From a checkpoint of a small image denoising model.
Training: adamw at rate 0.0014, 26600 steps, batches of 256.
Rows from block 3 of a small image denoising model, named by matrix and row number. Each number is 128 + 24 x the weight over its row's rms, rounded and kept within 0 to 255. All counts start at 0. Numbers have three digits each.
After each channel's rows are labels from the 100 images, of 14848, where the channel reaches its highest value: "strongest on" is what is common among them. Only what is clearly more common there than usual is listed. The data: rendered solids tumbling over patterned floors.
# conv: 3x3 conv (model.enc.1.1.conv.weight, 64x64x3x3, each kernel summed), inputs 0-63

conv.41:151128130202120241123142122120107144143135129140160130151128110151152142138133130137125122127155115153138127114115110123140119140139106122120128125130142126166130134146172129190145098153137124
strongest on: cube frame

conv.17:119049108151129127137131107166137101145139119156128166137114138153119116107135083130144132157110134121102095131107147155129143137132133089156062069157145132102111110119131156147137119119142160
strongest on: purple object; blue object; green object; cube frame

conv.43:090121130116126111138136114126107128131125111130135128135131139139121129132123126174120114122131183131120139111137088127185083122255151128128138117136137135111126134133116112130139130098121145
strongest on: cube frame; spring

conv.53:111087127107154117111126122142162122128134105133106099112101182111093123155140124114116144125124122078124212155112122137126135123124144138134110119145168118111212111140128130114139159145123120
strongest on: white object; its colour: white

conv.37:168133114122136094121135139121117127125145140164125131148119112109176135110069116135121116153094120099131131170169108173166109176131100132123124112151050120086133131133134120136106114105145138
strongest on: orange object; red object

conv.10:141132137111121115159093074136111088063075119075134149131151145141141105117118109129131162117146080139173141123128139122141131122122137113122124118127127137050136119145098145118131137151116105
strongest on: green object; its colour: green

conv.18:117091151117142134119145137116142143141126134081141126111130125122137110112142166132099131026112138133134130147135138090127134128134138123131143106042122123159128128119146179132114122126097096
strongest on: red object; its colour: red

conv.39:130141111129150095120123098133127171128146114060136139114128128136126105178159165125115116149117108123099116139133126107123134127123135122175019142130121113120164126118141105128113114136149146
strongest on: yellow object; blue object

conv.22:147112133143118125125141118134116135136097121113147135104142123138131122119041130137115125108109133151123127163120127113126157116123127120125133127139092035129142151110145119201159174153117140
strongest on: white object; its colour: white; hexagonal prism

conv.40:133125127150150087124130115109081129126148103136250132116131130137110139123115123172132120133145118173132137115075126138135113124086100134108127136131116158153123127131108115128096131118124124
strongest on: white object; spring

conv.14:122103090126121124128123139150133122127089135076135142120111129114136126120115006136175097107102149144136119119128157098135141132133137084122139127090129140134124149095120153134109123132134126
strongest on: orange object; red object; its colour: orange

conv.29:184152129140099118127127130131133132123128070111118127128117128125139127124133111125125111111094124164128118154147130116151141130139136123127127126101149226119115123114132123114030113095132124
strongest on: white object; grey object

conv.30:147041131129131091123127122182110127130146115078123138121139121111131128123118087121120181161137122125125122132127124115121127115123112108143123081106115142126157129187124204126130130132123124
strongest on: purple object; its colour: purple; green object

conv.8:136127134169147052125111145121087120139140112132102134149112131105132108119113126124131136135135151123110135095119076129119093078101228126136114137131127133085123128120135147156122120144130112
strongest on: spring; cube frame

conv.32:102127139132125105137088122109126111203144117135140146146126119132125115176123128130125079134092118129158102133110149126126148112133131129126116103191221119120124126167132105126129128123122159
strongest on: purple object; green object; its colour: purple

conv.9:130122130126114122126130131116137141098190115186134175136170133122127182099103164135086088155129104129102125128112126110126137111130138157169090115105152136137126073108129089135127135138105107
strongest on: cube frame

conv.58:142142128114136131100092098108115148091073122067136153130131132146121162135128131133127094104115132129145138099143129064133146121127126111134132096058109139138129120095132095147115122130116064
strongest on: blue object; its colour: blue

conv.1:119110223139124121152135132101114120148144143131133067138129110096140116144143176138049090126132131129103102149127121147120136141127130124095130086138116122113138101144112144142135128127152152
strongest on: red object; its colour: red

conv.13:164131115112164120132122124130102094122127114122122114056129126115106084110115125124129128116101105090097123147100167115144157157129117132117119126129108122127129129126109121152128216062111107
strongest on: white object

conv.0:113115127147106116144132142124108150126120125153123111143121124144139155120095122129129117105126131151178136117135116159129141113119116096104085121131155129051167116108140125125143130128157235
strongest on: purple object; green object; its colour: purple

conv.61:117113145136149128121119154118139091127129112066130143115138118110132103097135097136117065078087144133101130105117176094144155146136128108133113126072107146128129129061142109132101123119117125
strongest on: blue object; teal object; its colour: blue

conv.20:115107124119133106142141117137136173168158105163125095119131149134084175162141140108124146166131145088163182138113113174101112115112134151128136137172143118120169124153143148116133129140178142
strongest on: green object

conv.35:079136124108180107133121137141147128131123103115131126062122135118078138122146127082129124120125164117130125122144167117078161110100094121133130140127135147119122130114110125077062131081125127
strongest on: white object

conv.46:122201140130121119136124117101141106124123137088138136130122129138132128110110158135134087100112143142118126126125153088135150142129132112132116157083119118120130109089123009136120120131125121
strongest on: blue object; yellow object; purple object

conv.38:143092144123118114140128126072124119081118115146132119145147136137131147104130218134089070110115132132121136107123135152141138133125137112107140065110108160119121105085121175132111128130132120
strongest on: green object; teal object

conv.11:142151174119144140137169089167146090136159138102127085129080117122147114118106071136124136106131122135118127122123148075135126137124131046142115114107105136130123134076121117128123135132157120
strongest on: red object; its colour: red

conv.59:153120114110088095132114139117083131133120144127087121128118149120117126126120121243116111115108103130119157157124142125200118165124118119124117118130116104135136127123159110131129107156133110
strongest on: spring; cube frame

conv.33:157126142111104115097146170127115106141067126090133101117127144083139106135088098130133093055142111134134128131139110148133128113125144135115134124109070132134167110073095106137123140142131135
strongest on: purple object; its colour: purple